Rows from block 3 of a small class-conditioned image diffusion model, named by matrix and row number. Rows with one number within an expert belong to one neuron, the router's apart. Each number is 500 + 40 x the weight over its row's rms, rounded and kept within 0 to 999. All counts start at 0. Numbers have three digits each.
Before each expert's rows are labels from the 100 images, of 14848 (inputs lightly noised), where the router gives the expert most weight on average: "top examples" is what is common among them. Only what is clearly more common there than usual is listed. The data: drawn small creatures on textured ground.
# router: router (model.blocks.3.mlp.router.weight, 32x128, trained with AdamW), inputs 0-63
# up: expert up (model.blocks.3.mlp.up, 32x32x128), inputs 0-63
# down: expert down (model.blocks.3.mlp.down, 32x128x32, transposed), outputs 0-63

# expert 5
top examples: butterfly; pink; large; coat: dotted
router.5:495519515505480543491550566505479493523454494502556549482479472442466502516531539429545494480508574449456504536458432460526458520488488479463531482482517443436471486433465562537547493528503503
up.0:505491450495467445510517474447485542478493490595410420535527536593410470484535463508491475452534444521480466528511481525500493504517501573451492414522484536533513525481540433507481534452504512
down.0:504500523400497579510526586447493481525523484478387485500511482481535555485505520517477475518469466475527529513529488553513505503487504501523447415533459475513489490535555507531569519439456473
up.1:467486530552569518530513586514531506448553520493555416502511525509522477545523484516492490526535488458537503504499562529547458531523490523546500482479512484473526509558554462523490584536535524
down.1:497471512538466385460510409561438543475429496506580504503495482494520578521470498466528503492463505516405514543499566503543461484461506552475510533512517467528478517513609522456550508593515521
up.2:530510575466562450416515564519516493461529528475554412545540569527432558511517432501506474482482461508471520541478533467435520497505515528471482466535478488486545510514464470575513522540518524
down.2:457516436595508493493475528530432514539470545468502473543504536505480499504446556512506487527582487494504511457419516401517475519410473496491511386496510511502445513455557521498527454518532531
up.3:527484453519539493506543445425514505451435542487510477446506545482568569472469491432508524504487456517422506487557472470505580498487487551477508506504512514521533501529457441548512552492480554
down.3:457518524491479566476496681478495460525537472452476481481481512443516471461500486490499488501527518521475482494523530489484496523511494414540476500481499478465474486504438538560492425512539476
up.4:481535492472531438513487635493482557525507482506516377500482481495530525481487564468553519552633456442457487523394528495508466514470501575460485518496494509461463523549536485504447409480527491
down.4:503506435445496486525433550484572502465486506531460387556482528549504428505572573534511487492531573532539480441563476463465456516529498483531456534516500494466453530544451481513474482460484457
up.5:507541428547477470469487439431549484584471558464509471514498524490503499529495482542524512529447521522512503500564452482486482513530447490472499508517473591536482537550466437540532502437514544
down.5:509467460384484539441516611475492504452501527498449503474448509443487511482483502525485497517424440485558490492520548455524503512494483490495496451476497487547461493471442463472461489483485513
up.6:528495522465474414534524558494557502499495529503519480509477518500450540511511422546475496479469560501518464544586506432475540483517489557506526490502482462465553468454439483544509638582490530
down.6:480561506492453500503501518525454532516494496517470470428538417502436456505543433503519462529501487469451474509484517566469490460505503483499506567520468477517507495515514498513504467481515498
up.7:556509481400505560414466476522512536489507502576527455511535469436454525467522557504490483495554498458468435524536502454493500505481525548490554432529503474531459511488463440482511574581479450
down.7:516481476483461451511509598439496460491463471515423396483504501499532504478548489494513500537505458379405510502456521531481552513511500427497476501502459490478524481510514532542555522643515500
up.8:474478433474464565528500503527511440551535489510456495496446476539524574507624502540539524491507470578462540546488436542455542518512503472511445557499519477487516475520471507476489497544529529
down.8:492502517533572481381487552499460488547490471436564550528424567402541466521517532461438498514537493439467495475507505471512473513486524497518483443488519534581495496476524479400480564553497524
up.9:501513448433524473522548573469554479505476504468533476458504495483532546523505473445556510461602510460492514546564417524542466471506496514524535507472504513476438497522576481416564404509504546
down.9:492470426468493536503523444458492496389571474499416465470482532502503470516530487518484502489479455451477484481421502479404541490518504520512472589465544530558489515459535546437469436482518532
up.10:478488462464476437542508518492456507537524488506491469519501489459497478504505454466495485502464543521510508541571512497485531482542490554481466558511533495465452500505471518577446663550490524
down.10:472475480520509459493489482566639466489460501470539495491462548518468452493512506515449520484570483500491484469500451531431518473527528568523449527508552540480477488519501481423488570484491520
up.11:520463527586514593559515505523503497515481523514567349506493490404467484501549495513505495522464513466490436496535534509504542538532496563482486530477511464511441484515541461556506560553526530
down.11:513490553479512448495481441445507511468517501495505526548489512464515491519489512488526511436523559615495497512584507454487403487477479559519482528467501512461541504466560510439512534500515503
up.12:491533456507480409540489552478521522546512511523516491529441499440535528512459504547532500542451581487501495503561513462473542495506506502486530541505509445457492466495409507526499618562469473
down.12:501482471484605457476485435505503489514553511527527472566486521460542503530395605520499521489489509545523526475489553426550460502452510541482488401486511505518429528463493494461538447590516502
up.13:514433485550512510503463508457396545565442520456531420437536533509501566445520432566521486520475431530433545503541517510516486562464479491445489492512492539488479512476513548515531463428507492
down.13:512558483494429503483500511524510529613416481463571543560521513552476560496493482527559502497479574491416487499454465490478532568488515557482505549475472496455463502490484548509506579563505472
up.14:519454562480508485490526485475557490478550525643473532487496487498444390495400442515511477495521468525513527518542486508462524547455467499507516511537463484488520468492512486495523600516530522
down.14:517488509553493446499482532555476498476487497517485482530492493550537585501507537521469492492600525460510527473457485458509509505511518498502474505505505507530490520512469499467495551524502506
up.15:513469512545494556556520490484480510548542493491425438482424482444526549490611523532488538539461535438409508518474551485485514544497495527528496546546533498501472463515534487527469419547487506
down.15:501488532386517481526494557491429464565492512499548490472494529523540415508618498444507473472539522518495502538505555499508482505515495543512505519519481494564587499484544471505493425473535461
up.16:524501503550555510495498435434512472481515495453607379435520576528532450479486448545510502512473448453467551457500526561502482487492477569495508428509485536479557503524411472488532539483465491
down.16:495521494455614523493476577482489547523461454393577548487484513498526482532521504470476496493472434520484469451534500525516387521489559572496458494514504490536548519468509471427542552504496540
up.17:519511420541493493505521590497483487524516476434507455497495488501491540526550533559526483515652441444437490540519460458540449524523431551483534475526457503494513495497625516490538471464507511
down.17:485511484588560527461536499505535503512456487424544537470549545496496549520500443458461523540578474481495483505520445554459444505494544486465494467469512491503474500471506533503597420533500538
up.18:513504532530471502498476565527438500438463465524571485567505469533524488485493535544492523527451461563489508470479520481455451512492492537530510505550435475543628490505460478515543572499415472
down.18:536556502425430471488505463526526448603531468472455420516548500463502374459461450449528488536527528463503503487465485501499520471486482519516493487507500509471447458548448521529493530498518543
up.19:469508428472497522538533555485566489543486497465488491513455505494522574501444507474559479549606462480465488501480480422511498474500476547495497522501438471455494470540585437475518433498530543
down.19:487461499478565494499436513540457486476517495402515519522472431438568500513443471486460537502483459513477484509507513438556496480525468473547516483476464576444558492544407426432507536526491481
up.20:479488506415520468419516552535515488563491458538540470520557505506462572495574487444487457439612456512514557516431475439492500494486536578485451528531528505516487535555504524550492466485529498
down.20:528525515562453508573551434481468554439440503565535520427547451538487486528495476427534502478490505473422546524495525501476412497455471552470511517464485517536488517465526567487452480520486513
up.21:477500478504533409552483631491481531519512438459426472516506489591525540498442464520517492532635446551485490496439484516571432518490512514545479492471442496488508513515473543516508467472508474
down.21:474471565415450477470525579496538494470500490554570555481450490424491560472488499497505514510446544524426488516571560457531471446488480448503460558493472472533512505430552531515477465539516478
up.22:557462564504532599526555487532546537468477501431419408415539563530451520488519479488526491484476390488429525487468475458495468545482491583475504487510474520478589514482521493505602508514547547
down.22:465490516540503627523515502599555451464566450495471553431501466567517462516474442509521507488442448499484504531453445483486560525524525526564456491505482547540575499509477493467564446557529523

# expert 22
top examples: spider; large; jellyfish
router.22:474535448440485458465442513525519500588514527483498500454489511517509584492555437554494566549332560621508468473527485459516462447544501485495505530491494495529479483500520493524516527471467493
up.0:501514510441495489497500521489422491456497566523570485520514473506574553474585528457505472518425409460475530540481504486505477432513496519487513479514512473488402490488425554522497575553470457
down.0:508502568535425476478521626534477459485527532591540559476493496533509484506471526503497461515583452453426527522509528499430418494475465507524524542530467509514521488504531563539498488532484461
up.1:448517520469499504491398536594476454530448516459438432475511492544472445556477515454482553532447474451558570468439606562467520532495520508422521507493497542527450514518519459461500553538478566
down.1:543516524483465526560459544521511533512430536497390476450544471471494454515511507564550542481597456533536520479458470529476406439508509472518509493503431434506454518478478499551465505494549511
up.2:470445470479510527486491436567481519479463498480494434511487587559508549468453555465566449502471470480468505521502510458552534525503505543466534494511507486500526463507500467513478554569508443
down.2:494470468526458511496488564549542545475530482465487472541459475453461550510395498518473494492501450471444506543486557489547518564435491524459493553477481507496547500532545452409495528574492488
up.3:495523518471527547500529560413527552588513511532475517569476380498475509448490513500471490476489469532527462511431517448485428461499494468526471503464446451465461542546477440489504450500524573
down.3:512480497466514533481527476480454523472444521495528554436478460485555445480442478465515524550539363507501456537466426469532509509499491500521516523493464430577513472481502486475508404443493518
up.4:539522430496493500510523515433456417498426453473498556487473457590501411533400513556501517484590531513491471526542423488522519532547459490540444508531504510504503492509453558545508394468461507
down.4:492555541476504543500477519513514513450530454537412610572498497473497367513467513522483498550455537410455498480554473549478478543498525412517514473529512489405513487559443508526543418490563446
up.5:504535572459480514510458626473446477499432534533394491467477489418551533535427564502528504498493455490569447538484569533470511556559522578484487439493567474471529519526497465500496486546515502
down.5:496476448569486470532453459530495551531483484449520416475540499506517525471543529397486547512448569597463488509496448511582527506509586496469496526515433538506464541536496499478552482477553496
up.6:492512560547513512504450554507486463400421504526372480476491564451524537534461528487496481559496432526436539466487579532541568501508521477531518423520542484428487492525496520495532536481459505
down.6:522494405423558567541478404524494509514509500399465482507494487482466502458542493471439495534525522501493522489379481549513551521511519480507515486517489490449469518508461452492436526483519475
up.7:458518477554488513470511518524574564493537567526505503512521520494509508495586509558526504547396439474420518479533479445506534448502483532503509537463474459496468570495555456472551619455487538
down.7:515517508616517544538516507521499497560517475487516567466520534557495490474433466488485506556429459443528477503490497554501563513519491423483527460471568492498501482531431457593507397487488532
up.8:430459490405532521497529533511489512434576494558583458520532449517465525551525448496509423488472472439521497534522428461527493506489450555426492472509543444512507489501499542511485575567478457
down.8:464502556523447577461483487477516493493519521517459450499475596527507486484479532538503515534581571457548457502449521542494531510523511469573501500510455445438455486522510533461513434531515462
up.9:441524487537494504442476528465440533602500560465549424540503469466498573548528448537423428466471435531428544519578526452496453579521500468531500491517560463522498515496459438529493506439440512
down.9:473546493508453475450469526496474524443469552504459419448496509510491564505509548579458533515563446563455485474503515466519527544532542534491539507544447474547487494527479509470511502511513472
up.10:537546437484513575489460518460474485535484475493436358489465453493456487518469470411519477509425507523450475519496488446482506487504541536497498523488503540534489495504505455491478508513511478
down.10:463501492425523577479525499480484510481511527475546516559524481410528503536575512405490464507415486467582497522547513561453538489487459479517486520503515515418521510513473491464502502499500461
up.11:526536517459509516490492542458436558531513451531507477600491466538459493474461557446455472475553502535689447512445529438464527576527515562432447529556537472487441518522508484519500458566535496
down.11:508523442522481483436504482503470486472549536475451561410471492452500463436390516563474506566515480442522528513500519475470489502532527520549515547530461566539509523504533446543450496543509520
up.12:542446562571467449578523472488529508476451475430574487535465636512533489483503574440500495459491417503439527490430541556460488536539487469550496498513448533497564485509516457478549547435478518
down.12:515451443467424507555476572499545462482523496615543504483449523442502469479454561486500475514477565515506483492486544521492520493512466511523462480492555462471513499500420443488482462446472517
up.13:539482424510538515471484480480442535490492474518541422504452421555527520492536481510460502530417531434524499481568495433522440526472548441533469480525418537512491536505469438454453546520508475
down.13:514486520482495477477482497452525524404507477557391524538462451452571516474548494521497499474543424432464529498517441487548529574504487428484541596483535444506561526495482464509529575497493519
up.14:465535442491528491531506564497485496474610542510549495494474501563544483497556515506570468541444495506501529523594542469529424438529450541540507530530434507511449525558455475458460542533488511
down.14:474482487482558473511510541507423519506538444473448512506492500436468473525519556482495494447461438453529490501516607441577536484488506496440419533487499510546484483467525425455516505459522491
up.15:514481474463518509508495511389464503526544485473455510510490492503480497460503488495549485532522519478491453507522429533509521490443518498484448444516502479402529483561454511446553504524521466
down.15:505504553521509491511431490443523494485499501529412470461441499502446447530450505578505532535502488537478463460474457417504429552467511439505509453508468424546461469523463462567532394485514525
up.16:527503516524482557480488497441527480558425498473520508461558588498486559418475553542424559503491472543463528418473473499546579532498502492503472530470523511448499494549583468472497475439455592
down.16:519549440464481449493452489441494528462461524533479451565520504381493540529485559523495497532558498439514520469491570493445387503487521514515479489517449549428463500560547490486421510458529426
up.17:574489527515514544497604577516492491427486494512419463468483568481532512477451527476507472448506453491512502490531545505511537524502488484510506460530528544431501503491512472513518506499552528
down.17:490513459544472561484539443472595488510491521514472432467449481533503487491476516569506511468492482534503463496630451546465492507506525436507504524509478475414446468532495515527483530578520478
up.18:509594446460518513513523515450549464513546503492518495506514471512500457575411408545450539526532589513521473498477508469492514473526502542520507434457524494519515496483510478559510424470535533
down.18:540500580518497437567443523517444505529545463520566439571494514538579512527522529422494504467537596523476517496509567510527463501508497577525545519465515468548506500529553532433466572448503521
up.19:478492504479444468452509489512535531444467518456508537492483553533496499513545488465494531535513473550478482503552496473474502425497504454509506530540548440430554508449594508462511476500483540
down.19:462467511470457457451485542479514479478554494570487491506487525541533450501493548523454480530484515436494496508506451500483449484495491463489483584512471541468536500500489487553515519555491457
up.20:528527526513552568532482517572522524530461463509470457526534507487473487483428502528459485539492482513480465436443578465481595520459491515481522443550440438552499572478487508465518507505526566
down.20:515506474477542496546467528546525513485488499514562504490446529457465478502530503390469507481511584477482493449443417449497468572498512480510530481486522519467502512525568417524448529510476530
up.21:532518405538481517492418574444461520514473549505507513481451513469497503499457495523534493508516512543490470557500491561475555602563503532497456536442552516512471521506568459515496477498491484
down.21:495504426438517507490567568485497529461530470457472440462513472554492472522475556549496519439504467497499494471439460464496541510505572520495494583528468519557489534495521526488502403511500565
up.22:501508476449527534458433486582499516501489476467514518452464514513445553486425519486502496552438496514504548461475525491524552480485534517497511489514428561500488540533568449412452620507450451
down.22:493536505574466437525494464461514554538436480529562443512559502539542563551511490470537499498497521484448503519468480491481418520475527487491528575524505498495527500571536502491526480421522474

# expert 13
top examples: spider; large; purple
router.13:518488542503534466523476574467549466540472563463408519501479613536493549499483521443539531507425546579527515538496579524492516482512499500495506509532491512550536520526540498544548520513511518
up.0:485525486502483567452488499521521435464456481452543535496576487550478456496503509499471511542491513439404530435522448489516509399395530525479492470511474473481483480489497489436516546469488564
down.0:503513462535438409543476491512536516470518476528460525485490519527482462513497543447502519510497498411470520480504514554445431504455496484490513529508500506421479525507553503565480518515517510
up.1:460482480544528514526477498496494491525524481455510485489443498488558453489514562577525485531497438468382502506510469537550471476487487505512460463519486445500512474528502526477532525509488517
down.1:528506442532507545498435469570538577483474531498443456550463563517427487505426507513545549500563604483517452455466468485503470586497485411498511444458564441497447527533441434496441440487496543
up.2:496491535484546505443508568490455448521505469473461500437527536479456508490418487499448489486499458472533486439476509497541536498508547501488523453498521478583454525467496512507472497515489491
down.2:527474511498511528526527531526542461482490532442465495467556504443528569488526411526489469465513598471472515505534468504544590521531476469462554538447526539490450550536471482466442467548485505
up.3:581524504570498528436488489466506526470521519439517444457480481555463478455528506535516514437500444468403512541505478501513472490482522543492500444492540510488491494503457526479511501499508458
down.3:552525456527440500501482425450509513513407482592501503463434537462497418525470456576497471547445501553509563508511447547479473503518496501514549478474463453489524481526520522557455472526486458
up.4:568493557518545535488556495473501541442456431527498463586542404553441535526507528473480457448483462506458466550480492423516392486522495484499474431550529469490486528541544447514519441444472513
down.4:436494532530524438568470497470489558536518501557524537497530506460519523453525498470529433571545465473476445493515530434503484515472496446612500417483462468489444600516456476557482521537551502
up.5:509505452500485515510481466489482490465575464535565451462516518530415495465562492525492554435457491492453563519508439562445499458505500555465479459479457509481453475498469532471499520462494457
down.5:477515462533458407556467521383542504507469487552547526534517501464478488542444537443489537552484483538524515479538548472503463495485479515476515427486459501452501507524454495549509485461522460
up.6:528470567441540465502545530514523478474508534481470444425485507489510520512540479537533492513550533511508532527521527516536505552511450537548507513559457532521529507531541493576477550542515470
down.6:478505442423509508438556520428541448485471529568522478452527472502504582516475463478438479455440436511541515499540450507460490487536531567528513550502499596461502492508557495457502481503449531
up.7:464518436482461569470465552429530533575503478497460519541503534495475511516443486549493453552456510566536459461423503501525554476507527501532483509506495496525442525500506431469518488463487471
down.7:530526553442492479484537535481522465473494445458515398481514527499555516493496506528532520470574528458509506520456448494452517494492526558507517484499540525514498493490537484509486436461504575
up.8:427494467513520535481481480427460547505476483467536531490488521524475549520462436510505418547552530519413501516483462506550492543475490512482484443472482432406552495492456507418477522486427483
down.8:532498461451495476509447530444518488465524473549421502572490510429497520457484501488514505538527618507519493490449517526476527434495515504513487486489515522426462495522454446493461427445574473
up.9:489541572445575518467497448511465496579468422534475417542498450463478488472384497475483412453471510434483545422527508480514466470441522463514503482559548501510449532515435496484528453526455378
down.9:511478422520540488523517560455438513502486548482487588471562505568450501530439508509445459492542500537488573519507469472490461481478519526473480446536524502560493577484489508470599458502522442
up.10:483494511567477496515457538487447447510497510550503544458486535531532463478464489485500524517487461448525502483512491586533474562452569420516470449514566493447588509494425486504511503498529554
down.10:496480426404512554531465644467468494527506467442472441465450474589456443519500577556465501473552513506489522452444514453448556574481539473509494491529537515516492528533524503527458470558458536
up.11:497460506499581490422528497564517517424422466470532489503520503519468491463444511499416522464508523532413506446484533511536455489449580524500495471443565536536437462499426496511491478422473496
down.11:514534455563530472404517437492512573508524543497559460549453535572482460534500454495494498536498437565411432485429470486461429514502531505467576493475426528461492471451531491505585404480532515
up.12:467472467573529531462451510450551506518522461473477567513470510566423524529439414435530519490548580494468494544518548508456547563485566557485470504510499543521508521566560421513373558514584491
down.12:507517399415503453484476580494468513545512489550441435474488560510525469524447563561488505549477578485538492501465431519449418425505543561510462547501514497525461516484527529517520454555533496
up.13:541548456526479569451468553508482519541488456529388377511560440478477510503442489526526512551417541509415468476447502473474492447483536529510516505486506528519475525510529427509543491464511499
down.13:508499541391561542470525470530456496558477482523502527572472471359544503515603448466512467473408440533589502501545494541553490460489488496516492494496459465475491490466520525489520533501522494
up.14:512468506501516511525508453509521500510490526427508547467499578495467472488495473457491509486563592489419506496448502561507532523468488631482464481457480506483507490524501491494459569527487519
down.14:545504501453511486476505558537419514522439522506498458422489569452523509519565476543542506463463495503446488493452489447478436495501516523481515510497484520538457509487624533498472437557472533
up.15:520420562494520492493540522528488493580497522523524439508496469415544490519410459421452438458484490501500530471523590511538454513527543524591527518511498518574536481476464492552437512567467444
down.15:478503527414410510636499448548505552492496440562507467491494491465558502531581565504527507520538568448543553513547528543502441489477501499503465493530497465525497482509587499544497546551512478
up.16:493444476589494500495474418505525533522571493549618522522481446544481509483534458546504474494490500497440490522456463480499404523491474552514494489515438471556491470500488522515470540491502467
down.16:482482469482429489500510551475528476462535458491561525518461438475504502500457576429452488570474476526441534493449536498523579482460493501477501490552482450484557511519418500536531530473511469
up.17:451486448542478478537488431493493546542564509582572568493470538551550460464515498560487496504450486492549520485471485514526439507516483439541528514475485487478510500461512530453511449455481473
down.17:552473502552515529472465434537541458570475503510477446499452546487527516454520455607487503521472451525540469460554477531493483493576515505531528448468502512493418476528542494518423518526469548
up.18:496501540548515516423542539552510495489527506535577533530507438549512489525506519518459494408507484428470470570498467488488474437526512589535496471518496475504507492492510436517504538459496531
down.18:541533420422509500538475487537476492451501522434500485466483470501495490516500508469474505536538468565424541497544473533520557548466517549465515424526488507418515499477463458547506547441500477
up.19:525467480474474519465470530464461566525456530548546454513592414525481589417447495593496463516410486523514437448506464481534506522495444487475497488491517471464517471532468463500493510510420438
down.19:471487508491428435464489442482466552413493500473517413501496480462511546547501569413499518488563462524489477516500500480506453528448567439462465529530460520418488484597504503439533464532600453
up.20:522470505500524554506482543464472490489500502550547537526474551569448522444438545503487499473576561459528513528458577548474460627431509576458484464502536476466527513543487441496492494520528536
down.20:498462563468529538511514437597542462501607511525590409529478449399518515462536518522476525477578528491525488515545510494502466501510495558525497522491518545511519473511522419459520575422511516
up.21:499470569509578516486524519516530497508483543517504475498480457506468485541424490513465487415461415430480485445499506437529456510512531515470495499445530523525489450556537512543418473472484477
down.21:468488474511537453486465476455490511516430462549513506496511485475563445481483504471509474507509516499499505522451535510480565520522354438507479461472473476542473523548510465518536513548501396
up.22:488482470481533497525552536543566525545547436614512466557530468511455493500497542567476508522464482477607432512499553477501490458547476502507526479516421489526473525491468488517481505482535488
down.22:483491533466579420543562490521431514459506489463492528487530532458530480477554466375474484488498499516475513530504570505614499556527516530462554443503549493579538509511500417507476526416457544

# expert 16
top examples: small; caterpillar
router.16:496500584578484539516530507525511507500545476520524483474495522397500413491438492566520547447596451464498474460492495581459500537496505451505448537453522551476530471515543408478550530465525502
up.0:519504533521465432578519550562455485474566494465520506525517459527516483469582450439501491510504504489587484479412510481476458531493479480478474533516456437495501450487541560490510512506522489
down.0:498503551518475400517477534477436507543478488507494600475483495519556416505445490491523504480549548555488505510573481534515492488491518522479486492495475514450490503494476586460513597595506478
up.1:534476526592507490519497476501561508506509513478513504468544468547472509508485471599511541576480507537477451494515534505512550440514509524494498465491527521501441483492527474558492574509509510
down.1:496487441504518537530500602435487470512470472587459539505532474545515463486505447544520490470524499548458512513558491429491430485492476488509505551498523510528511506512492533473511487425484492
up.2:520541524474476403498516495558458508453533510515587408515502528503466519490469463430549484485497442486524484500498572503466495443495504520466457449532507479450429478500500536464499633465511491
down.2:517541579466475427448485534476510499451520501467468551525456535570533473518472528460465502513577581471508518490486566520498507463495515536511493493513467502514497484544478498481459483539507463
up.3:497482421558458538494492536449521491633507467462563540519522551558446468545465493605502542515383491528448497491468554527491479499499495490481517445556449534555485503498469494504477431494514481
down.3:495509492488500501513514419470527484392483484492423468482510523487515500533450483421499499505651503511485517501425427487477558473507508497514506467502545498557517505507471482486504422431491521
up.4:535477465556556489469523445437542483541569489411485483475488493515509452537497498558499485507381505536522493500522441477483502482504503536486520481534497499493484483490485495535524376584474485
down.4:492546583537483541483507525486484502543524486460602460476494483581514516498469540512508508438432518507467481491531532553510580508524506549493453426497463519402488474465520526541520597529513472
up.5:502519534519615572516482485459465552559522520492440526472449486508484514471561526503510483522388505530563497465498553426482530504484497445449497486515471465469453505526485485525491482526480488
down.5:467516480506542458494513485446496477445504474574404468504538489419535512498546490545495513499654515525501512512491480449493517482510478462515506528500506534505508499510434471490500465475488468
up.6:487497532419538474494514547544568486476493464508530449475474609487468502491525512447511451490448461553504539484445523507512549511486525508451443558515476520433539475509483471523467536557571506
down.6:516501537474497478517481449498557537473498523515492460429486449463524533537560538486500511515477476440530519506506506476509450532503495518484484388498448536561490490488495481517426479488492465
up.7:502526536428578478377508592536515470477474562465595488488503524625463550486505512429475483464496475517518519479451532495515481414476512485503519423515491425531490480496428570524521439491495470
down.7:467495441512609564441504465482453550509536503549533481539488526556472508530438572499484502477512465502489489461390502439525450500496529473483501462493473491563444539426505478472539385499540529
up.8:484479544429492506456514456555535472494397518463534478565525565556496545490427547482480441437569519515510517470448521468519544481526488466529502448522498524530534484551493462475521571486509523
down.8:492495498502505470462529648510451501504454494505430489473501492505486571518501475553481514497516480517446516525549552463547378487461500509450521477515533505511493510473493489530477602477487492
up.9:518536476521504541479455572463499531531495527470422499507517511505510456440493538519502570563402465587504457474591598514529566476481525438507487505496533531516477539534596499468510571491499531
down.9:509516560519539493446477503494475513537495480461672467576470547453491553506497555503491510545396483470467486468418612527500528471490520510485492448520522456474478508485476531513487570536511521
up.10:516493510442510514431521593453514486513510567568515478507460498511460503498463532454491485470475520514398501494519522517484461469475501532484520456500544450465487499458543540500490534418480496
down.10:483485481431576569471511567512522501435458477447415553474499534560486559526490449425475490518568481554494482477492522507463426459491514505500487535487574464547481526489453482435555546480504525
up.11:473523449437489541538494623527502531474580490525537558515466491562514434494489512521497521514482536502589481489583517535484534516503493489499480457487486446419471491506491533459498502512522505
down.11:499518590470489567482532471551537484490526529490514493512489536513431524499466544505467507502548489486533474455458461578495611439508490538468509506511560490552485483484504491520489545413457541
up.12:480525497427541469533482621502512498505505500628511471538489591506526497519491520539476518543454535565497492480466522512529509503520535442492493541496467505492522488529442465533457577480534504
down.12:517522530528480539439511576490502470466511507468518460482464525483502579490434537576531524464481576527479511508503565496503451450491490547476482463485515500511493478449568573505446595426497525
up.13:538488535642506581501482540558506480524539477541535495474512546376478497483407473529510515499421560485572477491557491529493498532525511546511496489497501500535461443486604506541490477592545480
down.13:491510545579489501514532474535501543478500495546511522522519519444468543518501473405505452502469469453482472521471478532446565539505493522502506563506551499520527498518495488476524350455491473
up.14:487522484359458528459483488506510510504573532567573493493515475417505471486490441435469497502545528511484483462441466508505474474494505458533505500463456485572497494481487514491507614422485443
down.14:517536498537489427497486435602585488533551532463602487506481465488529465489493542489501501468567559550466499491517467522484537552505511523555475435492511520399533505542525426497500559603504513
up.15:533516471576521492470475532541514530571553502447579493446492540506511466485503496501484524503430493575504497456457532530480430526475485514486450492509484519487490496516504474488539445561539538
down.15:503502474460499491550508430508470504556540527522533482481513439566482442488600501517527500471549508506554490501481452506515590525481487507489496537497474546497493496500564513487510510651508482
up.16:472485487585503534474506415533547486501443474536554483478514571425487557500453502554488477458515474497534511457469452499538533557503487528508502469518504506531552487529527446488488414592501540
down.16:500537574466527554429505498475503470488513510391471488495488552421545477479466496509490510509472538504572485513473499533495493422538525532520487479494507500486489467483517556497496560528526515
up.17:494508520473545480407492548438530489535526544532543476487486503457473505505369513464465500479495531508460499494550513528531455489481524476532581472466479485494471483475537536472500499508493470
down.17:501445565511513487524494567551553463491457491502468493448488523535473472496595452508438510491585472463585465471543411497486456506527500528502471517490547519495499475522464506453529564516453475
up.18:522480535599507535528524540501495515483575468505515481509485530388503418498590499508508495521507618502362507519398468486469510516492493502514520584535461453530467500463565538508521488480494456
down.18:499517489548528529544481516458530500569455502432600572545513513471528483504549502536476518505462519541511517507512484496542527559494490449514507473494496482473531507525399509484511520538498475
up.19:477543517486444361492465544531492506436489506480511491541478492652481538483571536462543507538469542541489505493462535528452522504494496495486453455526488438518557502511471498497509571473483508
down.19:496520505528446615536506535421459508509459498425446564474532538464501536478550499397512469481422429481534521548430546537511505488512487501497499527517431489488569467507546523526523438441513493
up.20:569498527555516577487497481519449516525542474450465503425529512406514529484520464585486528521445483514560457479525496490486504482515519562477515501534506502511453478479561506516531375571479460
down.20:491452408474501464538504546467506500510456466563427404502535463475465644492539462465509489530484450512505514475524520460502485504495469499482503540510541495598459532504487486535484432419470488
up.21:515508496523493457525486514497498529457589498499481459479503440397494409505629429544486524515422543509524480490441517546488430546506513438510493461471536469461466491484471515529468491554495487
down.21:498520531493475481494481501548471521541501489454592481524513564566479547530542504509538485514383502545464514501485546494491435491458527574505480486546472501533529505480614535513508652535522498
up.22:580504536558466518459522415498545486553412523446477506502540565545448571482483514588516519488540506545470466476523478455474563424520483533467507486539484551535497482484482471526539469540493503
down.22:498516538473517485539483370517522496516582507457556523522480479551474439509507573487498500469615472491512493476455449523492588503504516512510496500507490522482523496501505449496496484516506523